Weights of a small multi-label image tagger.
Model: arch resmlp, width 192.
Training: muon at rate 0.012, 14200 steps, batches of 256.
Data: 101725 training examples, 35.7 epochs.
Rows from block 5 of a small multi-label image tagger, named by matrix and row number. Rows with one number belong to one neuron. Each number is 128 + 24 x the weight over its row's rms, rounded and kept within 0 to 255. All counts start at 0.
After each neuron's rows are labels from the 100 images, of 14848, where the neuron reaches its highest value: "peak at" is the part of the image that holds the peak. Only what is clearly more common there than usual is listed. The data: close-ups of made-up surfaces with and without defects.
# fc1: MLP up (model.blocks.5.mlp.fc1.weight, 768x192), inputs 64-127
# fc2: MLP down (model.blocks.5.mlp.fc2.weight, 192x768, transposed), outputs 64-127

fc1.760 [159 133 123 115 141 179  83 100 146 145 158 148  84 143 145 103  93 143 127 117 139  72 114 111 149 118 153 116  89 142 197 124 154 114  92 118 135 114  94 207 170 140 100 122 122 151  93 125 133 127 159 162 126 129 133 148 128 144 130 140 135 128 141 142]
fc2.760 [109 137 110 133 118 112 137 139  44 136 110 139 145 119 140 119 137 187 129 145 139 126  98  92 125 154 128  71 172 126 129 166  66 147 166 159 142 128 150 140  95 159 142 167 131  89 131 144 181 114 149 123 112 100 141 137 104 126  92 133 108 133 173 125]
peak at: top centre

fc1.543 [132 165 160 142 149 102 101  95 128 119 113 131 156 127 108 120 165 144 144  98 118 170  99 122 123 114 112  95  87 133 114 180 145 164 146 133 152 119 133 106 142 120 134  83 121 144 134  89 128 141 135 107  88 127  89 125 167  80 136  85 103  92 120 109]
fc2.543 [177 108 166  97 105 164 126 150 155 125 103 137 107 126 123 135 144 142 145 141 113 124 147  83 125 133 106 149 121 158 132 151 110 159 172 147 154 107  91 136 124 158 118 104 134 138 165  97  94 101 108 116 124 119 133 149  94 175 111 169 152 121 165 132]
peak at: bottom right

fc1.170 [115 135  85 154 121 187 144 151 130 127 143 140 102 116 165 132 144  92 113 152 121 127 162 106 154 120 137  98 120 149 151 109 100  88 191  98 139 126 115 133 105 140 112 145 167  88 117 103 140  92 137  93 122 142 109 153 128 129 108 113 159 136 149 114]
fc2.170 [112 136 143  56  78 122 130 130 160 116 111 126 156 125 142 118 153 133 108 168  79 133 116 117 141 111 126 120 146 143 134 138 109 119 113  99 115 110 117 135 110 115  60 128 130  76 143 186 110 143 135 148 132 151 159 177 151 157 121 153 104 133 128 162]
peak at: top right

fc1.303 [126 159  87 109 129 123 139 113 113 132 165  95 122 117 110 115  97 101 144  96 115  71 103  94 122  76 111 147 144 147 126  81 116 100 148 140 124 163 135 126 131 101 151 109  72 146  71 175 154 116 155 127 115 138 174 115 158 107 168 130 148 168  80 134]
fc2.303 [129 113 113 150 133  98 135 103 128 105 168 120 165 106 132 101 142 124 134 146 147 180 114 113 157 106  84 175  83 125 113 151 119 110 138 136 113 141 110 116  99 112 100 126 207 120 163 125 139 133 161 136 151 153 133 130  73 131 139 105 116  74 136 162]
peak at: bottom left

fc1.638 [ 93 171 114 129 149 155 106 125 137 119 144 143 161 167  70 158 124 143 136 159 154 126 123  94  90  99 108 107 156 106 153 140 138 106 131 164  98 123  97 138 145 118 124 139 132 163  79 135 155 138 127 110 105 151 124  98 150 128 155 155 148  93 117 111]
fc2.638 [146 121 123 116 104 101 140  88 125 123 130 132 159  70 153 133  88 136 137 122 151 115 174 113 182 140 143 149  86 177 157 161 141 133 139 128 132 156 141 133 140 118 131 153 153 105 134 117 131 108 151 128 120 110 127 112 165 121 103 103 132 123 149 144]
peak at: bottom centre

fc1.526 [113 126 132  95 110 115 132 148 169 121 113 122 110 128 127 148 136 146 121  99 157 143 146  92  87 135 129 144 150 146 108 118 111 127 118 118 152 168 158 147 152 133 181 138 169 141  79 148 150 117 130 158  83 132  60 111 104 138 110 132 103 116  89 112]
fc2.526 [178 185 153 126 114 151 139 151 119 138 134 112  93 129 121 142 142 133 125 120  93 100  91 128 158 121 149 162 136 134 124  98 147 141 101 104 119 104  86 155 121 158 100 154 109 165 107 105 118 104 121 124 131 163 142 180 101 138 145  99 162 142 148 160]
peak at: middle right

fc1.402 [119 150 113 169 151 118 164 135 118  82 125 155 137 133 129  97  78 124 143 140 109 108 147 117 103 100 125 140  90 136 147  98  97 148 125 145  80  93 161 133 184 154 121 126 165 133 127 129 111 113 137 104 147 117 120 155  84 122 101 146  78 107 114 166]
fc2.402 [149 108 130 112 151  61 167 120 169 129 131 162 119 127 135  87 151 160 132  88 137  93 105 137 140 118 103  93 159 130 119  87 151 140 134 143 106 117 170  86 150 118 151 101 124 136 166 141 114 145 149  91 125  97 123 111 126 131 155  94 128  94 154  82]
peak at: bottom right

fc1.624 [ 92 106 147 143 117 156 144 122 155 100 121 116 108 118 141 132 120 178 124  93 102 126 160 179 117 171 134 128 130 122 136 119 119  97 150 126 153 147  74 107 126 134 171 150 151 168 146 104 122  93  81  99 108 147 157 137  99 136 136 107 147 112 128 181]
fc2.624 [130 137 127 111 106 143 114 107 130 149 102 165 104  94 124 144 133 104 136 165 132 106 149 141 144 109 127 170 137 119 141 154 146 139 117 115 164  98 159 149  99 125  80 151 119 127 105 163  83 131 124 125 150 146 100 134 173 146 127 167  70  97 121 148]
peak at: top right

fc1.740 [192 178  96 118 111 153 148 159 109 120 137 132 113 125  96 147  91 130 156 159 130 136 135  99 138 160 147 158 103 122 163 110 109 144 153 112  95  81  76 130 129 158 157 110 147 106 139 119 124  93 136 155 114 145  65 123 172 128 116 143 188 138 102 128]
fc2.740 [101 117 110  92 116 152 124 133 161 140 163 140 142 118 161 104 136  94 110 148 131 163 108 146 138 106 123 118 122 161 136 162 124 104 155 150 148 149  96 143 146 131  89 125 128 155 127 103 118 111 150 116 151 158 182  97 163 138 133 100 155 143 148 103]
peak at: middle left

fc1.446 [116 122 140  95 100 172 131 129 112 129 150 152 128 175 121 124 110 108 102 114 103 118 146 112  99  94 164 120 121 122 179  77 133  99  68 142 137 133  90  92 148 135 148 126 120 169 104 115 148 159 106 139 125 136 117 131  89 138 148  90 108 112 112 112]
fc2.446 [107 116 140 140 135 114 130 156 138 112 116 132 102  95 193  88 106 134 147 109 133 115  85 163 110 116 139 100 178 187 152 150 104 143 149 131 112  96 137 153 111 122  97 130 156 150 162  92 124 122 157 130 139 119 104 140 107 188 127 115 134 106 129 146]
peak at: top centre

fc1.558 [132 154 147 159 167 118  92 146 132 136 103 133 134 140  74  99 156 118 108 100 130 154 157  99 151 110 134 127 127 143 154 177 112 135 114 121 124 136 141 108 163  99 124 119 174 134 121  82 137 164 117 151 128 142 158 136 124 119  95 102  38 141 102 158]
fc2.558 [129  98  95 111 129 127 108 140 156 134 134 111  85  96 135 125 130 115 120 141 174 126 105 105  83  96  98 154 108 106 144  86 154 147 102 194 120 149 114 110 112 116 104 136 118 146 124 134  66 145 115  94 135 115 133 140 152 126 129 107 156 113 109 128]
peak at: bottom right

fc1.655 [ 87  99  86 106 153 157 109 168 163 142 111 134 157 142  81 141 101 124 183 139 183 173 193 165 115 170 102 179 154 114 117 129 132  96  97 160 108 101 181 114 132 134 119 130 126 158 167 160 162 119 110 123 141 106 125 146 113  99 125 110 132 107  90  91]
fc2.655 [132 181 128 134 121  68 128 100 161 109 150  98 140 123 144  91 134 164 117 129  99 141 115 120 110 117 154 130 134 114 128 129 101 137 136 118 129 134 161 143 104 153 128 135 100 134 124 116 154 144 119 122 107 119  89  90 114  81 148 185 111 136 137 112]
peak at: top centre

fc1.98 [ 96 141 142 111 134  98 160 104 132 141 138 135 162 161 116 139 107 124 130 139 153 143 194 113  82 101 112 147 104 117 107 166 106 136 128 165 119 115 117 109 129  95 137 167 149 150 149 124 120  62 128 131 132 141 113  86 167 159 131 122 115 146  94 140]
fc2.98 [190 110  87 137 105 170 124 106 114 162 129 149 101  97 102 134 158 199 150 121  95 149 129 126 130 147 161 133  89 134 158  99 127 158  86 127 156 134 148  98 122 114 144 135 165 128  67 108 145 163 141 122  93 156 122 139 142 135 176 130 102 129 149 112]
peak at: middle right

fc1.38 [135 140 128 149 128 131 167 139 148 128 108  94  98 110 145 159 145 124 121 126 137 103  97 137 139 111 141 156  72 162 142 147 119 108 109 107 166 114  99 115 120 123 102 100 133 106 130 103 119 116 159  63 137 104 163 140 148 119 113  81 134  67 106 122]
fc2.38 [150  89  98 128  98 115 154 105 131 109 159 137  98 145 121  96 100 135 109 125 142 104 154 101  77 120 122 141 166 114 140 123 116 160 121 205 178 107 156 156  96  86 130 125 143 138 155 114 111 158 123 113 104 110 155 137  97 115 126 108 149 133 141 112]
peak at: centre

fc1.394 [103 165 129 116 109 138 126 126 121 128 114 145 203 111 113 127 133 109 137 130 163  92  96 157 125 157 107  88  86 104  95 136 101 147 120  96  70 110 121 128 118 127 120 141 117 141 146 170 163 131 116 159 157 112 145 134 147 128 131 136 114 123 105 128]
fc2.394 [141 126 130 112 126 120 106 137 136 140 117 125 101 104 103 103  96 135 132 145  89 145 137 118 125  97 136 175 166 139 112 147 125 141 149 172 171 149 135 119 139 128 107 106 115 130 149 116 109 142 119 107 103 130 157 101 134 175 156 160 173 113 118 160]
peak at: bottom right

fc1.582 [128 134 147 124 133  98  92  88 134 125 127 122 149 124  98 111 144 127 104 136 109 126  99 164 120 140  99 158 155 152 126 111 119 126 116 135 112 102 141 123 143 113 125 142 166 132 120 139 118 155 131 144 116 158 128 138 126 105 122 132  93 121 157 140]
fc2.582 [152 112 126 124 110 130 146 130 105 130 112 165 124 148  99 122 121 119  91 118 164  99 169 114 117  96 122  92 125 131 107 194 119 145 160 130 108 107 122 141 122 130 151 137  69 124 115 105 134 116 111 129 116 133 108 121 149 136 145 146 145 127 133 115]
peak at: bottom right

fc1.766 [159 133 111 139 125 114 124 135 140 140  79  96 105  86  86 167 128  99 135 136 126  97 130  90 126 112 103 157 117 142 146 119 117 156 125 151 130 133 134 119 102 135 145 144 143 105 150  96 148 106 108 122 171 125 156 123 120 110 129  99 154 129 106  93]
fc2.766 [120 118 128 119 174 180 107 153 138 132 118 117 121 181 137 100 135 175 131  91 134 157 142 122 118 147 157  99 117 116 106 129 133 118  54 148 142  95 147 141 150 114 102 102 135 144 132 118 155 116 159  80  83 139 157 139 152 141 156 145 106  94 180 129]
peak at: top centre

fc1.335 [139 127 108 119 124 101 144 130 143 115 142 122 163 125 139 165 122 153 136 113 169 114 102 105  94 130 138 125  70 142 162 133 149 140 120 136  81 145 108 121 163 119 117 143 114 136  97  95 137 136 130 148  95 112 131  88 116 132 122  97 105 173 142 162]
fc2.335 [105 134 127  99  88 151  89 112 128 122 132 150 134 128 131 136  95 136 111 120 129 111  95 113 151 133  89 112  91 101 140 135 103 135 158 135  89 153 147  76 161 103 143 103  92 126 126 160 137 183 161 150 161 130  93 173 128 127 116 101 114 117 144 105]
peak at: middle right

fc1.204 [116 135 103 128  99  89 130 149 120  95 180 123 127 116  97 111  79 118 112 125 114  99 141  76 128 143 160  97 137 145 129 132 123 118  92 148 122 145 123 119 135 141 108 131 164 109 144 132 152 162 131 128 127 145 129 157 133  88  98 136 104 165 142 153]
fc2.204 [130 146 151 127 181 172 111 198  96 155 122 111 158 110 154 125 131 118 117 130 147 125 132 148 132 106 117 146 107 105 157 165 128 178  97 111  99 137 146 137 179 117 128 150  94 117 140 155 126 133 138 117 122 112 124  77  98 141 130 139 123  87 141 131]
peak at: middle left

fc1.223 [119 137 101 133 108 135 201 124 128 122  76 145 147  93 113 114 159 123  98 153 103 153 135 154 147 117 134  92 110 139 210 156 114 108 152 108 133 125 132 126 116 114 118 106 142 141 170 131 143 143  96 103 138 108 132 143 114 100 200 107 132 128 131 167]
fc2.223 [108 162 146 101 143  75  49 159 110 126 134 144 125 163 122 154  92 117  94 140 146 136 135 129 106 124 144 163 182 122 116 111 103 135 147 152 109 113 100 100 133 121 145 168 115 108 102 116 104 112  89 131 149 123 112  81 136 120  96 135 142 113 145 148]
peak at: top centre

fc1.211 [160 140 151 119 163 145 144 134 123 145  96 121 163  92 132 128 124 135 204 111 111 136 145 140 111 108 167 141 121 126 146 118 110 165 123  95  90 151 118 159 124 138 140  93 136 123 146 140 140 118  71 128 125 149 131 123 117 141 108 135 132 119  94 117]
fc2.211 [109 141 118 137 130 122 123 126 129 109 104 114 138 165 142 132  90 136 114  95 139 150 147  96 165 148 152 113  96  94 128 167 117 105 160 130 152 130 139  80 165 120 125 103 134 119 116 142  76 112 129  85 121  96 170 159 164 128 128 147 108 132 152 177]
peak at: top right

fc1.410 [ 99 116 101 127 115  99 157 132 102 134 153  93 110 125 130 104 128  85 137  83 128  98 103  91 124  82 107 143 130 157  93 108 121 137 151 124 137 146 140 154  98 116 115 122 108 135  60 173 143 140 133 122 152 147 107 116 129 109  97 143 155 136  84 175]
fc2.410 [147 106 138 116 130 128 117  81 124  94 179 108 127 131 116 123 107 101 125 136 160 145 136 116 140 128  73 136 115 148 114 128 121 117 120 110 112 139 127 114  96 141  64 130 176 119 174 139 156 119 140 147 134 122 128 158 115 177 152 122 147  84 150 127]
peak at: bottom left

fc1.51 [112 106 104 105  75 160 146 160  80  92 173 131  96 131 126 173 126  90 160 157 147 125 108 105 101 107 132 121 136 155 123 119 144 141 132 158 125 144 107 116 112 138 128 150 140 149 126 163 132 131 133 162 139 129 141 126 146 134 115 138 112 149 136 167]
fc2.51 [108 117 106 116 145 150 150  88 121 116 137  95 172  92 102 109 114  92 124 129 137 122  55  67 128  96 107 152 152 139  77 147 150 153 107 168  84 150 110 107 154 116 149 155 110 160 127 125 160 128 120  93 127 104 132 103  91 149 117  97 108 145 153 159]
peak at: middle left; centre

fc1.60 [130 162 136 147  87 151 174 179  73 114 148 123 122 115  96 159 120  71 130 141 141 108 132 120 167 112 158 121 125 172 109 116  81 176 107 152 110 165 143 118  87 116 125  97 128 136 105 135 101 144 134 112 141 103 164 172 121 124 107  75 121 113 129 130]
fc2.60 [119 152 163  80 135 130 136 140 105 113 154  95 164  88 129  99 134 113 138 110 125 123 104 122 177  75 107 137 166 178  90 125 112 108 123 136 140 148 130 133 118 137 125 124 171 148 123 169 144 163 131 185 126 125 156 164  77 130 153 153 131 130  90 137]
peak at: bottom right; middle left

fc1.13 [126 114 130  96 133 124  84 129 120 156 150 123 102 120 123 159 106 147 153 132  74 117 124  92 106 152 111 160 143 139 160 144  92  98 173 148 108 157 129 146 103 153 123  56 114 102 104 111 137 108 120 134  88 144 110 142 165  62 128 125 129 141 148 130]
fc2.13 [126 142 115 156 147 120 103 114 125 120 136 121 111 119 159  87 149  75 103 142 155 110 108 106 151 101 143  79  74 154 123 117 179 121 156 105 114  84 115 117 165 123  80 158 131 172 131 153 118 155 112  97 115 130 127 129 139 145 149 144 135  77  88 109]
peak at: middle right

fc1.604 [144 143 104 128 161 135 135 125 137 142 101 105 128  92 164 115 129 127 137 125 157 115 129 112 151 159 123 136 113  63 144  90 154 115 132 102 169 119 138 106 156 133 113 110 114 139 145 109 113 108 164 117 130 107 121 103 170 120 136 117  95 110 188 110]
fc2.604 [144 146 144 135 126 144 104  92 114 127 177 137 115 109 120 174 193  95 105 148 138 133  82 137 158 128 131 130 151 126 140  93 114 107 104 129 127 144 158 112  90  90  86 102 113 106 133 128 131 142  69  84 177 105 149 131 101 112 156  94 129 160 148 157]
peak at: centre

fc1.3 [113 183 142 146 117 163 110 142 130 154  96 147 136 117 126 149 119 128 101 126  95 150 116  76 151 104 109 114 127 155 104 108 130  95 126 128 171 150 101 129 105 194 121 118 102 121 127 140 123 137 156 169 113 161 137  92 157 102 135 135 135 143 115 168]
fc2.3 [186 120 166 157 133 126 108 155 124 188 151 128 150 157 179 110 171 153 139 147 139 117 128 137 124 154 156 153 154 157 126 155  65 117 162 146 129  94 145 139 146 140 141 128 130 111 152 112  96 109 111 111  96 103  93  90 134 113 142 121 113  99 127  83]
peak at: bottom right; top right

fc1.427 [126 153 118 117 157 127 150  95 110 113  79 110 153 129 128 175 154 153 200  97 134 103 147 138 104 132 136 145 157 136 118 150  97 125  81 135 131 139 128  59 149 164 129  73 117 162 108  95 127 100 116 123 136 173 169 136 126 116 152 111 147 145 123 136]
fc2.427 [135 150 114 156 105  88 134 160 154 148 142 106 104 159 106 154  91 123 185  90 140 173 161 158 116 151 158 125  80 119 138 151 122  92 140 109 127 128 162 110 137 121 100 158 137  93 133  93 107 151 122 110 138 133 122 148 134 105 105 158  83 116  66 134]
peak at: top right

fc1.578 [154 122 120 144 161  81 121 114 138 111 126 137 146 128 122 122 133 109 130  71 142 127 134 136 124 108 106 189 131 108 144  97 168 117  93 112  94 142 165 134 163 150 142 143 156 135 138 141 105 113 115 148 145 123 142 143 106 143 117 158  56 107 103 135]
fc2.578 [149 125 108 133  91 100 167 120 147 167 162 122  82 107 141 123 119 128 104 158 136 100 153  87 121  72 115 137 135  91 158  89 133 133 106 158 129 130 119  88 138 100 126 111 163 157 144 103  90 148 105 113 131 120 174 136 141  91 156  82 100 114 136 153]
peak at: bottom right

fc1.669 [ 94 141 117 111 135 161 144 126 130 116 139 100 141 124 114 123 165 146 170 118 124  99 114 148 118  61 139 100 109 110 108 140 116 104 141 162  98  99 144 120 153 116 167 142 120 153 124 130 117 120 141  59 123 109 121 151 166 105 148 113 102  74  91 138]
fc2.669 [128 139 117 159 139 134 158 125 114 125 126 110 117 130  83 151 108 135  84 181 144  82 167 145 122 104 112 124 127 129 130 159  99 132 146 180  65 130 139 143 146 128 139  84 163 129  96 100 125 146 145 158 130 117 145 127 100 151 140 146 134 174 132 161]
peak at: bottom right

fc1.164 [109 169 155 152 140 118  81 126  79 113 143 112 154 159 164 100 110 163 159 121 110 168 108  84 161 161 194 157 101  97 135 102 134 106  96 126 111  93 120  75 142 135 153 138 108  93 145 113 128  95 135 116 111 159 106 179 141 175 162 129 122 110  67 123]
fc2.164 [144 103  63 112 129 117 160 152 150 127 100 112  98 119 133  73 133 104 146 120 147 113 141 121 129  89 139 104 172 133 116 118 106 122 178 118 146 146 154 159  96 126  88 100 109 107 120 106 120 128 129 112 138 137 190 126 128  79 163 143 133 115 137 172]
peak at: top centre

fc1.589 [115 142 131 101 128  84 117  90 166 141 186 156 148 132  76 109 127 100 139 105 116 119 157 145 130  96 139 115 131 116 143 132 142 123 131 139 107 116 139 128 120 125 143 139 163 143 113 149 156 135 113 141 104 137 123  79 162 149  83 159 167 120 108 121]
fc2.589 [149 123 120 119 129 118 141 110 151 108 136 105 168 142 101 137 102 170 142 106 147 174  97 137 130 160 120 146 124 112 137 134 139 120 105 112 182 126 125  92  77 103 121 121 187 128 132 114 122 111 153  73 120 136 154 162 198 109 144 136  73 126 141 128]
peak at: middle right

fc1.479 [112 140 100 111 126  85 142 143 148 182 158 157 114 119  64 131 136 129 167 136 153 161 150 120 124 132 155 156 144 127 102 110 103 100 131 136 138 117 106 107 144 120 135 103 149 129 164 109 110  79  92 114 150 112 153 120 144 139 100 168 135  95 139 109]
fc2.479 [156 106 136  90  97 127 108 118 138  99 113 138 138 124 129 128 100 118  87 134 135 132 134  90 133  96 105 140 159 107 113 201 130 140 169 171 141  97 101 114 134 120 103 140 128 128 126 156 102 123 152  88 110 110 139 120 137 114 167 173 119 137 156 163]
peak at: middle right

fc1.607 [113 123 104  89 126  95 141 152 126 117 106 116 103 152  95 134 132 123 141 131 128 107 190 142 135 132 138 154 131 144 141 117 154 174 112 112 143 132 104 107 138 142 156 125 116 146 129 162  85  81 152 132 112 105 117 141 120 119 176 138 132 124 161  94]
fc2.607 [149 128 102 161 140 111 114 131 103 135 149 108 136 102 115 159 174 148 145 138 118 137  98 136 154 165 112 125 131 105 117 129 129 119 107 125 133  80 158 118 131 133 150 116 103 156  90 112 157 148 138 121 135  88 161 125 111 140 114  94 113 148 126 101]
peak at: top left

fc1.419 [122 127  90  91 140 137 133 106 103 113  92 104  91 145 119 166 132 147 152 116  97 150 115 118 191 106 149 109 131 143 129 132  89 112  50 137 151 168 168 127 105  96 125 148 114  82 106 115 126  91 175 136 130  81 157 129 180  94 151 134  88 131 139 108]
fc2.419 [119 151 127  94 126 137 131 125  99 184 140 138 158 101 137 118 112 130 130 153  95 120 127 163 138 112 103 100 125 129 113 142 111 144 153 147 141 140 110 193 171 114  66 159  92 123 136 133 161 202 115  88 164 155 120 150 119 167 146  85 154 129 123 146]
peak at: top centre

fc1.341 [124 120  96  99 121 116  74 145 169 155 159 141 119 132 147 186 118 111 130  99 118 120 132 102 132 145 126  99 115 106 131 121  98 131  95  97 130 102 148 132 144 121 102 133 177  70  98 152 102 100 129 174 113 122 112 127 120 172 117 157 121 115 110 129]
fc2.341 [ 99  94 150  96 118 122 143  86 108 114 151  81 167 123 154 102 106  90  67 161 136 150 154 133 143 119 120 137 150 109 124 139 167 137 167 117 103 166 139 116 139 140  99 134 132 155 110 164 136 107 119 142 122 105 134 131 154 134 166 140 133 153 132 171]
peak at: top centre

fc1.311 [ 92  93  98 123  95 116 192 115 122 127  94 158 137 146 156 105 137  86 130 128 100 124  87 130 125 148  96 109 112 145 115 139 138 100 175 112 168 124 149 135 151  68 125 127 161  91  94 122 160 138 101 114 102 155 136 111  98  93 148 140 158 164  91 144]
fc2.311 [134  79 132 167 139 155 127 149 119 106 135 140  74 155 127 110 148 131  82 191 108 135 147 185 153 145 139  97  84 129 136 117 107 123 100 126 157 102 113 140 107 171 130 115 113 133  93 109  85  93 124 147 108 135 122 163 113 152 144 114 118 126 163 148]
peak at: top right

fc1.523 [134 117 112 143 122 172 168 118 186 131 130  80 126 149 161 156 135 100 138 184  93 130 131 126 179 121 175 129 148 156 132 160 141 132 145  90 142 142 194 113 110 151  92 148 141  83 127 134 121 157 187  97 106 151 114 151 143 144 151  96 161 116 132 120]
fc2.523 [119 160  99 116  76  79 134 151 141 115 132 157 141 127 149 107 121 131  99 117 149 123 139 109 100 138 110 120 115  97 130 121 125 127 117 171 135 107  66 142 161 100 151 131 133 145 116 191 161 116 163 133 109 153 130 165 135 100 124 141 109 181 115 155]
peak at: top right

fc1.224 [129 122 137 116 136 176 100 109 174 148  98 117  96 136 103 112 129 186  99 103 115 131 151 151 166 149 123 124 160 134 143 138 147 170 102 157 139 155 135 114 127 104 110  74 128 149 130 126 147 163 159 161 144 163 121 152 149 159 129 138 105 146 125 142]
fc2.224 [ 91 128 153 133 122 150 122 156 115 117 125 129  95 100 101 150 119  54 135 139 109 139  99 106 147 129  99 166  97 122 139  65 128  93 142 123  94 152 142 121 119 118  87 102  94 110 161 120  99 106 123 157  74 120 115  99 133 103 138 109 131 115 115 154]
peak at: bottom centre

fc1.100 [ 92 140 147 139 104 162 114  91 128 136 131 130 162 101 136 128 103 167 165 163 111 131 118 149 162 137 115 112 167 167 139 135 119  90 139 116 136 176 136 134 167 136 109 117 166 155 103 119 135 128 121 164 136  98 106 122 160 111  82 134 119 158 166 135]
fc2.100 [166  77 141 116  92 121 130 118 117 136 126 100 104 157 152  82 125 138  82 140 101 135 161  79 140 129 127 131 115  89 146 123 141 131 154 118 103 113 135 119 120 145 111 115  99  91 125 171  94 150 130 154 148 116  97 163 112  97 151 145 115  83  90 140]
peak at: top centre

fc1.590 [ 82 107 148 137 145 172 152 131 152  99 140 122 142 106 149  99 146 102 215  93 108  89 115 102 132 150 141 137  85 127 115 136 111 122 128 142 108 121 117 112 130 111 113 155 127 112 148 131 116 121  66 139 134 127 138 107 120 140  84 119 123 146 109 138]
fc2.590 [115  83 116  90 130 110 131 138 153 119  95 159 149 144 124 120 131 112 136 152 137 126 164 123 152 117 114 171 144 128 113 128 150 107 166  85 167 151 127  93 121 152 117  79 121 130 146 140 114 141 151 162 147 139 139 125 164 150 128 153 158 145 135 111]
peak at: top left

fc1.91 [146 120 158  92  96 108 172 176 155 135 114 142 116 120 106 125  65 154 106 144  89 133 144 166 150 139 163 151 103 144 153 130 120 143 120 149 106 109  93 132 133 112 172 167 107 157 129 146 109 132 138 110 146 121 154 139 122 121 149 139 118 113 160 142]
fc2.91 [117 147  77 132 126 118 160 163 120  96 139 144 108 138 115 152 138 125 166  87 187  85 124 148  98 152  97 152 152 104 107 153 181  95 148  64 166  81 159  91 106 130 135 117 116 107 118  67 118 104 135 136 140 129 122 144 138 142  79 144  99 153  95 129]
peak at: top right

fc1.685 [ 94  88 138 109 110 140 140 128 164 148 101 127 156 124 112 162 188 120 161 127 114 114 161 134 141 126 147  76 133 151 152 156 153 162 136 147 170 114 151 142 117 139  89 157 162 130 129 127 146 131 159  77 118  88 125 155 119 118 115 110 160 122 120 148]
fc2.685 [103 121 117 152 122 106 166 152  96 145 123 162 140 126 138 133 111 122 103 210 148 129 137 162 111 120 125 151 136 124 117 141 123 149 170 127 143 168 132 102 144 114 151 131 190 107 102 128 125 128 128 132 164 216 129 117 142  88 138 108 122  89 123 160]
peak at: top right

fc1.349 [110 129 106 140 112 117 125 120 106 139 185 184 147 117 120 101 113 116 122 190 124 153 140 112  97 129 139 146 147 157 106 140 147 142 146 109 207 122 150 105 171  96 148 104 167 172 138 109 155 101 103 118 155 128  97 101 147 124 114 144 117 158 149 110]
fc2.349 [105  96 112 114 110 170 147 161  87 130 152 134 126 155 118 116 153 117 140  94  97  97 117 168 134 110 126 107 114 123 129 114  96 131 133 112 130 158 107 114 131 122 156  74 111 136 153 116 127 132 140 144 164 137  84 190 118 121 108 155 142 122 152 127]
peak at: middle right

fc1.205 [ 72  65 121 159 145 139  67 112 137 103 134 148 123 134 127 124 138 124 141 151 137 150 159 130 145 102 145 138 139 130 124 104 129 142  98 124 143 174 125 136 129 128 149 146  95 133 109 115 136 155 144 113 118 159 137 154 110  97 127  87  85 147 130 112]
fc2.205 [147 114 156  93 128 132 136 149 119 106 123 122  84 125 146 107 118 146  95 131  94 167 109 112 108 126 111 148 107  95 117 145  83 166 150 120  96 136  93 142 129 148  88 151  99 150 113  90 121 112 125 132 135 116 170 119 142 122 159 137 135 113 143  99]
peak at: top left

fc1.271 [159 124 131  81  86 150 122 142 152 118 110 158 117 112 111 145 128 146  96 127 156 135 139 110 103 113 165 157  90  87  78 156  95 141  76  96 145 114 144 117  86 119 191 103 152 157 115 127 105 135 173 138 141 139 156 113 106 136 113 148  96 133 131 111]
fc2.271 [135 105 123 158 107  95 124 136 142 138 127 124 104 183  98 129 165  92 168 111 135 181 139 111 159 124 138 141 150 122 124 131  82  81 141 141 134 144 113 193 120 150 137 120 131 158 166  94  95 106 127 127 113 172 110 134 155 185 159 154 150 118 157 160]
peak at: middle right